{
  "time_shift_ms": 50,
  "widths": [192, 288, 432],
  "weight_decay": 0.3
}
Rows from block 2 of a small audio frame classifier, named by matrix and row number. Each number is 500 + 40 x the weight over its row's rms, rounded and kept within 0 to 999. All counts start at 0. Numbers have three digits each.
After each channel's rows are labels from the 100 clips, of 14976, where the channel reaches its highest value: "responds to" is what is common among them; "peak on" is the class under the peak. Only what is clearly more common there than usual is listed. The data: songs of 200 made-up bird species, synthesised, often over outdoor noise. In brackets: how many of the 100.
# conv: width-3 conv (model.blocks.2.conv.weight, 288x288x3, each kernel summed), inputs 144-287

conv.186:466453554461464469499489481516442503513505480450473582508515480466461517524505450474463492503420551538500441503523545410534472534494517426448514532571473503523521544515480424462434468456490473523486513516492443436484428520506475494489440505519473479554470474506481454477499511486495466438498442508469513415462587434470532446547557480479505474485498511489486478499504477487552517532452503494501545505471528515558480514500462454517427
responds to: upsweep (53); clipping (42); text has "clipped" (42); first syllable: upsweep (37)
peak on: upsweep (39)

conv.218:462457550480512542429558472476472512533535480483449490432476465443494511469490473480486482421484548446569497528431468478517503452455577568462437514527576541522407521492471457482504501411530515536498504498460489460456495395515418503524481513556450441520580457497521501482487536483529456448463504550465515509508547500508445457529478519592461533522509575401469527368467452541481546514488539478500530491535420520502510477452535483478515
responds to: warble (44); clipping (35); text has "clipped" (35); first syllable: warble (25)
peak on: warble (44)

conv.264:498474482498482482445444445453461481547570477490442516549543546501429484472513466523459471483475460558431593502446553526531467507481495516576497473451487484448471485529505478499533480505391537543537506525588501542457432475503454465515506469529486444530520473464533454508480479486417470479511483419469451536456523519539462586478520509422389479482478519524525562479419464432512463414450501465500562514513511449435512520558461510531440
responds to: downsweep (66); first syllable: downsweep (39); clipping (28); text has "clipped" (28)
peak on: downsweep (56)

conv.156:410524457480601544524484543533495492507520470492529457462481513461550485535549454565452456502453484541530441438484506491496502489550542528486422497447592494494417501483458463552438464472480504421441478540482446509562442532483486473501500493561460527508455467514471587438518420499538426555496516473432494519510532417476530490484495517530488477536417498504487516507466476541498432527502492486439509534520470521498502573489581525485492
responds to: high song (49); clipping (38); text has "clipped" (38)
peak on: dip (27)

conv.53:524480472452503477500539479515529571471494447507479462556491474464494508464504547520537506529435481449467465492564486498471531551529465498530487497501466483526401422513471480465398361484473472478475485498489469484579480501511494578466430476547522516496515477549534547473534537495490460441463564476474487478495508339551521522445481482564506571440538500514483472543566466485454475481470483454467486480517504496521508546509523444475489
responds to: fast repeats (50); clipping (44); text has "clipped" (44)
peak on: no call (93)

conv.21:534499507433503452497538479481586540550472481470515529528467493438518531471501438582465475428480504512458480399398482544522577455490525439518448505467525499508446489530512457493481538535537485451491562491500512520517528408442479469494550475551435479539520425543419517446428557488532556546475513532528499496510476533476542522588534504461526453448485551473520492556528463487474509508551516479498431477508452492460543479480533549541470
responds to: click (63); fast repeats (54); clipping (40); text has "clipped" (40)
peak on: no call (91)

conv.105:487501432497501514503495503463492452435440537535511535439454458489530505469509526473499488495461498564480533483397456484576501522603495479462482473523479431497519504557469550443517518485505440432517496377432517520471408491585448457511475507480462462430509500499518409454492515435459517549417482472494501502532513491588561537496522428493480471501485615535537466474456500485553473498392593494483500469460499496445521556463496555519458
responds to: arch (41); clipping (31); text has "clipped" (31)
peak on: downsweep (34); arch (30)

conv.282:510464498551430505514539517473554527495522512468466500440485408441520510429542597428494539482537465505483438560543538475454520491489463435490521525530495502524393552599493508471476535437522497529469504466457481488462470507489516489495494518466432494498515481577491491575522486448536486550443430548517511518503542465579487433489427475468493482541461435490431543543483481472555622521515486537507478482483426497517422459538501504488590
responds to: clipping (50); text has "clipped" (50); arch (45)
peak on: arch (34)

conv.157:430511497533517498499538527480424453522503470491530577445539512432524482482418528551562501520438461521515512481525502496492497488506493562472422490507445506505531518457496589476485532456425501535394521469465400427464559512509546555471556501493544462513481471483416551494442519456556539555508461521506495468459499458533474564487496471472465535476506483505461465523520535558491502475486509462527479488457495476529443457497490544481486
responds to: buzz (60); first syllable: buzz (46); clipping (36); text has "clipped" (36)
peak on: buzz (57)

conv.271:461458463489637477532511565491496488455452440480533510514452474481486511508517525472541504544470471531464527520479452479517514566388507458479545543589529553488507477446542545444459500457455590449529480511510491464451585447504483530542485535476578561479531424478467556511456470525498523434525489512567534540474531481577497492457460514476542464488512575529544466541488450564537442435494518510482498469494542478485543475505440554504504
responds to: warble (48); clipping (45); text has "clipped" (45); dip (41)
peak on: warble (43); dip (28)

conv.119:510542454443546433556495542527534517505468427544452497460461516469476523479538496506490441550534428503497576437496516457513505502534519476463524485441485502528522478514517499491521518453507487485592528481511541567423464493523462446531421499468429500526485515533495430502521422434480524529402471545447451487486553531546528515489501438468444470478456460510473512437514445484509541539533475457479571530504515449501539523521556514431468
responds to: click (51); clipping (42); text has "clipped" (42); first syllable: click (26)
peak on: no call (98)

conv.242:504546471512516493497464484529460432486528489396535533503484484416443482528482523527503490512557480505507506461457576473475506588463527472535570439495508490495496514479494430530453523464470535482441553465540488416498464485439553476516534519497492485487491522458486478499455475522534495539524542442485552479448449559456539582538590471476564496503496477417474545492444480508477531470574443500481501515553460461419520547415482462472506
responds to: click (45); warble (40); clipping (30); text has "clipped" (30)
peak on: warble (35)

conv.97:548461493494514529461500453492539556448486536509537494467557501509516512536507485469466502479436471423445464364501455521482488456443540531537475425489469433509483505541526520489456643464520477546491468463525512505563579552496439575491506526546554501441571450480512519475538534490502440492488517468534523434490518545480463511467497555546547521477482516514520463540546562503476493470501422498529514501567503431495588498495477543538510
responds to: warble (37); clipping (33); text has "clipped" (33)
peak on: warble (29); arch (27)

conv.285:523517530497423491521490541525528449488576427454437470541426485489485492533515601518557442517469482540478440507491509481520477516547508497457497442527486432585554530517535536467434495511511511532571435432413499504502470536549424541479544496476463485472483483471473518489548563472499479523404512467460515448475498499515539513550491517526524563515519471524470445449477577461541512522472512519497522470462586469460479485432457518568462
responds to: upsweep (44); arch (40); clipping (39); text has "clipped" (39)
peak on: upsweep (34); arch (32)

conv.260:488530513469481467429507466528489562524512575544460493521466448472504534551528492510516460510488419514472476524451525523517544467582517526517518523513522494517458551559542527541499481507490463535413475507519537464502488491560473549465563475544481513502492451476558521464493497439463495422487455582449564505570525525445461485526460492494513443540441530507465404505543512545552483482556416491528496503518579526505492484549449488497572
responds to: arch (56); clipping (40); text has "clipped" (40); first syllable: arch (31)
peak on: arch (36)

conv.40:483481548455533513498493460413503492503474511591509456441481524484393508553483481503560490473527498474483526418498445528465511515575456557519508558431451457382442515561556440459408500533433475463533497491442451448519475516389456474437529501562511496453517518435453437547425514430462536440505492558469448537549437450465435503484378499531515462580497507440515508537448450556507516530521519471539574515449530585531517470464444473481554
responds to: downsweep (56)
peak on: downsweep (49)

conv.284:485455489525509524516504436499466467510592590477436408507496564468480552524505474464442502505541472499431517500519486518543515547416514489555497529567519462637490508476421470571480511520497535529423481549536441502490473462441487471549512514489511539453556471517525452526526544521459469499471519525513487537523476576537549548399524540537493448488477589504465534545488492474506481450536452549535489516496510542537494494510493444548469
responds to: upsweep (58); clipping (38); text has "clipped" (38); dip (37)
peak on: upsweep (46)

conv.164:566527592546476513491494417483531475510498460521575422502463512547443500503507489488459560440478492520548423389481547483506484493489490529499481492510537504478483516447543436491451545493548472459493498447458540553500487528433556516539537506440527545488508519504469498521524495421554414543456473445525452448589421504485491509510509553578597530440525521446464532556432496475494502415422515491571552461516466493539516564467507490473515
responds to: click (73); fast repeats (58); clipping (40); text has "clipped" (40)
peak on: click (70)

conv.56:509507497476547481475547490532541449514469498468541543430501421508500576495464560510449450506493461486586434465507473491494504448532528522544499480447559548447496500436481460504474498525508497462485468503556540548501521523574539566513433541513465530467503467485533552562469537511476446499451503491481462512514547504595565468514482405461565513497594547575531554482494477463517506488481542485499438410449460454540449458447563476500506
responds to: arch (48); clipping (27); text has "clipped" (27)
peak on: arch (47); warble (25)

conv.38:444532501496484393493544456494479544474578489536501467555449579470479496490491477509448475520458496613526555410530524482501545494509522437515570482552596456476499506560558465543484528502527512503525598504466463490461494477460459531469480458513534498483547476487461506454459541342487582425490475528447517504576458570503529498519503462507464510461464560465507518486457495520500481511526529492489422525517455554521530495554560491531482
responds to: high song (48); dip (47); clipping (32); text has "clipped" (32)
peak on: dip (45); downsweep (29)

conv.213:496485507538574547513490534502516476554477534489469424486451545570485473531539456547489532487549466532545502530544464524518489503448456501500421534518422454479506484488512434460432515494557515484520469441501497509498423415486494447511505487497459545517576494527452506443512590498465468443521517403467478456479422495436545529457478543522497476487511460483556479511445513433502441559463551513491572557525488501500486494545488474456517
responds to: high song (59); steady whistle (55); clipping (35); text has "clipped" (35)
peak on: steady whistle (43)

conv.208:531454570492496530502522457458461459470468476456464491456535471537455491502507518470474543433550459521482505560520465508501449477418507490508459486496524491495504462548534523492447417433495529502585485461450493491458483410493458479548479406502434471450480481484519432450447492464485497542482461464526522484412459462550506430423512571497512542455469477428485464552500541490471514488502502480484549511531531505467540502489447468435460
responds to: steady whistle (51); clipping (43); text has "clipped" (43)
peak on: steady whistle (47)

conv.151:528480459433463531504519564484475554548477527508533524530472494495421387553510481534470472540520478510521519434540567440489559522497485496540496430495515443515525516440530431484491426449471526517461502425513436472478532476464510529458435528557500468478506441501479514480477555525510528418484530409510478466470509469571447451435502490495540490514495500489508560503538564463468497565473492497400504550516443511481505518503508458426545
responds to: dip (40); clipping (37); text has "clipped" (37); first syllable: dip (29)
peak on: downsweep (41); dip (38)

conv.92:427492450533439455510514547553450528509488481545546555517490477520536505502468507442514504492527461473482490506456560521515464552467556491469472515480475544490576432482515516492465515517476442501484423506503550485481487580543471549581565502466531495506483424447509419488515504488493521425479509443448543565504447532524404530411445479482465402537503551516529529430516612513553497502438526511448464466565528568535493476390495444532542
responds to: arch (50); clipping (35); text has "clipped" (35)
peak on: arch (47); warble (25)

conv.125:510578465455591449512489515464484494471509556452545446501475518543525530521488500502521495456597538496427501521494503526468471487464493473446537508524460541537548443482521542598574486490441511505508511475519436480454504468480532463483566504484459522370435525527503437502505463523496438572497486402461455503500507488507530484502559495423592493483558458433488548515481468495472421481495472509520494555471529401517563520454479501521526
responds to: warble (45); dip (42); clipping (39); text has "clipped" (39)
peak on: warble (35); dip (30)

conv.237:523499542499516451489453530538455466543541491473423487487501558529550512531489594509525521498554524527465539490432521382456510447476494577458486484488525545487531499523505600507461588510497532461484481502475537493475459532563497511485431509477508478538575436482544594515498515566492494456545491450522517512487540484503509508508442470498527501427538485496548505472546510503496424460450479518479406486552460395506495505487545555527499
responds to: buzz (52); first syllable: buzz (46); clipping (37); text has "clipped" (37)
peak on: buzz (48)

conv.192:505464496447539527507425637464448505433477458511524581500459467449550470536473553492525492506574498555509551548550526488440489482552443467447457499570435521473490492481460439563504555446498473482492535498499481505534534443514491429491456475497526523502473511527513389559525496504466503489454447521488443422479534444516522524468468559457562477551422531570486608479513491473497479444516553462520522510514515473461557512536426488489504
responds to: upsweep (58); clipping (39); text has "clipped" (39); first syllable: upsweep (36)
peak on: upsweep (52)

conv.103:519515514484572491521500518499512527484492491508547497472571456545483545471462539525539533510538518426501579464489553555531493478545492517443538560465487557602550563509515461474545513509527489478452555472538538536542487475466504559433518508501502464569516531517481482519536526409406465522495506443442485510450466487500521505471482465505593476483502546506501540478534393553544425424512533532529561520497453504491494542435588444512496
responds to: high song (53); arch (48); warble (40); clipping (27)
peak on: arch (42)

conv.225:470492531563470481548494509512474419520586494527512485472480530494462507504519430491489482459510448493405469369494518493469539519546556514519458513493555546489432543486595539517490514508530503510469501484502540501506519479491440512518458553536492482476463490433427493504493423359378530441485491531471525466477509575524513475437490483473508519509490508440570534515476538488518553545480526510469464493482403495480586510482535448543508
responds to: downsweep (64); first syllable: downsweep (46); clipping (25); text has "clipped" (25)
peak on: downsweep (58); dip (26)

conv.269:441509529454530533596484450498524516463443493510493559452511526411514479527546486538572563512497452551522591562512499498495517505565501544462481500461514547444485561465472517418483501417483499424456477499531544476503465447473467519541496543524593455456520480492445507533536506504575502509455522418364520463448451498469542474511536471472511546552533520525499547502485509568500460536481391472477488430466517509477496475570546574463494
responds to: low song (68); downsweep (64); clipping (48); text has "clipped" (48)
peak on: downsweep (55)

conv.19:539510480504464420482404504518476514539515462508523485556489443602514572500478436518514500561563478434490607474485541437445487498503495495409486570509474459489435502499563539463526470561512525525487581490529523530511526517486463534474442427461518431487544533428540479485466534456480511472503557482455533561512455527512415519502463487532484515520545504499498526434511456464523471479562538422537510487512470495502508461486494403479480
responds to: warble (71); first syllable: warble (37); clipping (30); text has "clipped" (30)
peak on: warble (70)

conv.51:446454499449481517460527475489499516521525464515508550531477491449470511452486493427492516432487439461548492374477518533503544474510448478547523501603490475485592507539547493442459547536547504480513537515508479472479467522386494519541498476516496471502544448493502512525443539385508458399465462567464433467553493447494485494439531480523561444478534476473506555571536489468488468555518563469402491454456475528481496442466601532511504
responds to: fast repeats (49); clipping (29); text has "clipped" (29)
peak on: arch (27)

conv.95:532460468461490427554595523390495459457501516457482532518482534497488451523528488497488501457585530504468412525467484525455513498468538505435474505521559498395459557517490554586429524533498472437520499495579528462538518513518515502549501474452446441480534490566466510612410470543495510464556451455546549534442530500529515531573482516504454509512526471509453484500470460476450568553605470438502483464477464455526479490508518407441495
responds to: clipping (33); text has "clipped" (33); first syllable: warble (26)
peak on: warble (31); upsweep (28)

conv.78:470480527477468496590511530438473489524435541429504453459528513556498492565461565494573514492540500505531555424499488453465469523443590525525535523497514549426476471516600502504496500513484515406491487481539472482506415476524480530498525467491519508534566537559441468576485477473518488470571498550539454540537517515449484487464470474494506484452554568486505505442453490493562466434597501493494530514490425514453522512478468498514518
responds to: high song (52); first syllable: downsweep (37); clipping (36); text has "clipped" (36)
peak on: downsweep (33); warble (25)

conv.96:433514513501521536456440494528437476597518540458533466501511495521481510530484474422451498514464482521481573652488487436478478453481522417465480541484517504426517452452521512524526476510520501531502573567499459432474532523451450518507455495517439476509485443489517501498471493468456466663525508536503447461507521517536493501587527533508478519471439484480504505477504517486566525447507540457525477557518493424468448450438382468505547
responds to: click (67); fast repeats (60); clipping (42); text has "clipped" (42)
peak on: no call (97)

conv.5:457544538473532509520476503572403567478486466508488507486437471496480464516513507467515541485509502503494581482424537517488525512523550556542558467494538594508431463517515544528506514519528528457557507518576468511497466531535488489527486563509469466536470493505565484453462482462452463520487492525470532579565505499500383435464479544531511524486479430624515488597422491442458487427466396490508515421456476439495569455548404488399475
responds to: clipping (37); text has "clipped" (37)
peak on: downsweep (27)

conv.223:439515469483493421470433454522472415479523467528510542515501547516470522536533401524476562547525546458461523441476525457498452493475567501471463531491520530520531531494530458469540493556458392454447505527551514493477483505509557501519461479507472550510436523582490549439447515406399454482512474492449492474513534483482488496499465514499546458481421522525522481505548487543495404467413473483440478450455541531485469468540481514494460
responds to: downsweep (56); first syllable: downsweep (39); clipping (38); text has "clipped" (38)
peak on: downsweep (47); dip (26)

conv.238:490543467435515499501506439482472540503471500518407526499456552562479480475500460518543520465549552423556454433519480549533518412545510505508528482515491485478516612498517466513566553502468441584450467488551539499496450521487519540490554471536457461448548470539505519479570502407474494515424529507527533481511476465540518520524436530524521435467593493517443498458492577492504541422594565531568479428490497508563455489464545503509464
responds to: warble (44); clipping (39); text has "clipped" (39); dip (36)
peak on: warble (41); dip (25)

conv.221:504480512558462567506472510444505489470529541505556563475501522494528537524432597561441515519528415484432538439516455446506512478517447536469425444475512471464510427493453533514510553475522468500387512521458526521551581531415449486491524506533468537431442511509484536430494438510476554514461497504464429525558567535507511506435508473423537496502411463545575451484537524502534486572464478478456479421534454471585511487520552535524492
responds to: clipping (54); text has "clipped" (54)
peak on: upsweep (26)

conv.63:511431498529505498489552427478590486526500485453502504510511511451419454533430506527435564513544497535497530492570435578490524480452467466530482445503503449597459482484527537460499431446430462466514493500515458470515453456534510565544475559488539531467511440521538513535549466405536522487541510428466486513509554511472496550538488444455451532473446477481414540515493427501488439445460550472461592479550495491554527499504519531480524
responds to: upsweep (52); clipping (45); text has "clipped" (45)
peak on: upsweep (46); dip (31)

conv.135:507513510487461467466487547438457480492498484489567537477558449502471545471526496513456394549533487495526490474546441530479499433499478467519497460480495476478513479544534471481468473497550527487479510527556513444487477520509477484435512442517470530474477433431484478483537534513524512592503456489479510481455459512530512444522583479490586489510508488486483481489410596490492512513462476462522436481474486514486542461504482519534508
responds to: warble (45); clipping (32); text has "clipped" (32)
peak on: warble (38)

conv.216:531494475459479491490515472518548481476542513519446486576404522479470468457478452499530501508519446484495499338416564493477540512507558497400512537481483495477474531454478496504442511587440479530546509553488570539481476513449501503429424501503551477477563509552555516477440471409467479502441512569434495528561502540468485561462513475509449517501509495532491519438512419543500488532465465503518520537458453498521483507578494505527509
responds to: clipping (39); text has "clipped" (39)
peak on: dip (25)

conv.230:624444520501562494482535457445524412487484544500457539533502536538441416528483454470499524492517442479511453422525539537428542453527553538530462452517585451500459580524520481458551425512429482470451431510559537548487502528421511465486468513512468456505480424469550492511531452474474576517493509559473509505480505450469558476523516464467511536469549502591521499487499449461523479523506444427568476492499485447516526521489508552541498
responds to: dip (42); warble (42); clipping (40); text has "clipped" (40)
peak on: warble (39); dip (28)

conv.205:510507490520548505561454454435589473453564581491404459498474472530494535490497508530460513470563527489458483446512502481495511473488498483568532531419487504530476507520503469527525485494518500522454502464419434455500457466449554480534578495499490428508487475519463448532478508394537554611492494530526495504463538461424556442521501493447477497553468517471507434489540494483500526521499455495544448415470530538540510501547485545476495
responds to: click (61); fast repeats (59); clipping (42); text has "clipped" (42)
peak on: no call (92)

conv.124:478474487514539496541444451563454536453527457507496516471547526499479528440463419437466472481529522506510472547507484535446530520574489505505520517448511484469489468467449449526577477521519454389445495443531448449442439540569602459500482567494622502487483470488556500541527472516493441434489524469549487442515491530488497499582562534433398490555547513478464499524484466439446500471544488492478532484427488491464524490511481497478498
responds to: clipping (59); text has "clipped" (59); click (52); fast repeats (46)
peak on: no call (94)

conv.4:478506493561515536533478518505468478478520505454532498570436483467512482572487468523536478549481447536460444474512443525547513458456495506496475492495445537512508467573461535454457578515564443533410486447486479459469523467450429526453532506449483484528505476458541559507516509492513527506477491428500485499520526548515509433486477576395502481487535410522483496559521516504464439463478429427487531498517430477523466611522527542461469
responds to: downsweep (53); clipping (44); text has "clipped" (44); first syllable: downsweep (38)
peak on: downsweep (48)

conv.141:448498413484521510537524492470486515516443544561517477450520499491524506444508526454464538517522525502585446413462529506500484531546517491540537486522488546523449488452591464463546412454535450487506509561569513479514498416449554494478489513482467503482493536546521528417414470439580418502469517528377553519519524521493445478569534498435523431483500418469531557512547418512432477502475530543506507513543388514539479512423528525487484
responds to: downsweep (64); first syllable: downsweep (41); clipping (39); text has "clipped" (39)
peak on: downsweep (53)

conv.127:452490377416515577553597569494526455464525573448486513527537502512541513546493518563481476506521561487457448539462482559484507464488539464511488464578517505386464499496525494447480451532507498492548520544623506438507528552461491516574468514425569474506486535485478546495453462504435516523486519453461463465518489521506510548477452523464482565486485479522542493456462536463458471444490511452400465460471438470497473574517556524540495
responds to: upsweep (50); clipping (49); text has "clipped" (49); first syllable: upsweep (34)
peak on: upsweep (31)